Rows from block 5 of a small multi-label image tagger, named by matrix and row number. Rows with one number within an expert belong to one neuron, the router's apart. Each number is 500 + 40 x the weight over its row's rms, rounded and kept within 0 to 999. All counts start at 0. Numbers have three digits each.
After each expert's rows are labels from the 100 images, of 14848, where the router gives the expert most weight on average: "strongest on" is what is common among them; "peak at" is the part of the image that holds the peak. Only what is clearly more common there than usual is listed. The data: histories of elementary cellular automata, time running down.
# router: router (model.blocks.5.mlp.router.weight, 64x192), inputs 96-143
# gate: expert gate (model.blocks.5.mlp.gate, 64x48x192), inputs 96-143
# up: expert up (model.blocks.5.mlp.up, 64x48x192), inputs 96-143
# down: expert down (model.blocks.5.mlp.down, 64x192x48, transposed), outputs 96-143

# expert 26
router.26:439466454542488477534537500527511544542503514450538496494489462476565572571458515428484504470534471442488575531527446514458502543529448545448532
gate.0:466574598524468489466550444540508458580456488491537473473471520476421457537451503494432471499476496487357434476517512464509508474451574436521548
up.0:485460543504473493495534458543547405467454491577493494436476488473523517527458526482517502530507585506473454527482523487532449517500519425536426
down.0:495433516482563540509527513494526407529541510474593545493527481605483480483481480530542446523459508494505480464465441475529438473468520497441431
strongest on: dense start
peak at: top right

# expert 60
router.60:520563466502525529471452494494484457457472489510476530484521581480459443492528446502577499546480509503452495420457443481564475542541569576554534
gate.0:500516493513501498442469486498466465496549564492472501564611425534549547517495503506522470508498459497507557505482441543516499489500478581438506
up.0:515528549436464519495453449490536498591497396516457474524453511481529524486499509494478517536584531514550440485493565420508528495470454508475511
down.0:543476478496475535478582498486510507459516498494567445449470523443505519508554489500511393535451487527586556523564616478562441482553531525519469
strongest on: 001 turns on
peak at: top left

# expert 39
router.39:536481452448502452453463526437485456475490525426475511478423610523544525507530486541544459563522485517523477493476483555554459470510526502558514
gate.0:525462480545512570469492519527525553497531516445563523484514550478449485528480438510498436504442524497479520517473517511419476517466481507494514
up.0:490540499474523518517464512448558494534488582507450526538492448495422505499536506471526503588574465588469494461511479572550504508458448515465492
down.0:496403475502522541479417476503503508499438521485541458501513502570445411504560512485518402474428527513505544537523468471455542542551506499484450
strongest on: 111 turns on
peak at: top centre; top right

# expert 53
router.53:524442543529477463525441575534572517471436523591479546484491427453461498490542458519574466469532461522519501486464495437517491484402490558509530
gate.0:506536464511473572461533486450475515403477509543492520545539439550493511548514497460580515497465499462515481478496488437457528505538468507534474
up.0:543468458552413566466574503472474543483503476495411547468504504504543543541519502499578592447542496497453538568464492527495476528542488523493451
down.0:577533517516461521492506530484522534594515497527461540547425544494506499521523458592527576533502516583503546438533505570455561497558499491484495
strongest on: 101 turns on
peak at: top centre; top left

# expert 8
router.8:585522521526408527462464548488558543517478438592502537481492476505472506516575476514526492469492534468504433478483489465527550481481486496533429
gate.0:544514448480477538519533566561520524531414503493490431552480542428532496472488422491492473527473555514546509494463502474583584520505460511530521
up.0:521488451451478506510522576548516506449448534518558460539477527492501551471520458473561474511475575479567540497439519425535559518543485540541556
down.0:511597480470530456490536524490464530416525536469576459504517587452484421486453499483538430490453515496420539498550492472482484456536477530492484
strongest on: 100 turns on; 001 turns on
peak at: top centre

# expert 59
router.59:553486505507491469463500498521570531436494439553481543518563484544490491526526518553553426479525497543509434482480524420517558483507460519579529
gate.0:499524475558500465468495454510514509546454533465561467445546527518490516581542438481434464537462482445585506533571550519510542410555508571478568
up.0:481505595515443482494587452495535502490506466560421526578483500510528564485566550543515530521533527436503574573472433551452498464512466406562459
down.0:472468557511449505579528592589521535532487510511545563522533501455425508437501448448467529473506478490560477464528491537467493518500531504500538
strongest on: 101 turns on
peak at: top left; top centre

# expert 35
router.35:468522445534521496443454501508487509479499483600474553494523502520525559509567539515497447520517519492452524445452553500570459503462559567477516
gate.0:557547500561479535506476436489473535543471515489415457549515511467525429541516508510505518524532498450503554452458481512523538510477490539460449
up.0:569537527473447508480457484495481554490495515484444423519509543494527532513476535552564455493565421454480548436444455519496503510475459535468458
down.0:513437560522552495529468494437467528577516524420520554485537513506510446502470469566487575489492490569415441446486510455513475414546559536450431
strongest on: 011 turns on
peak at: top centre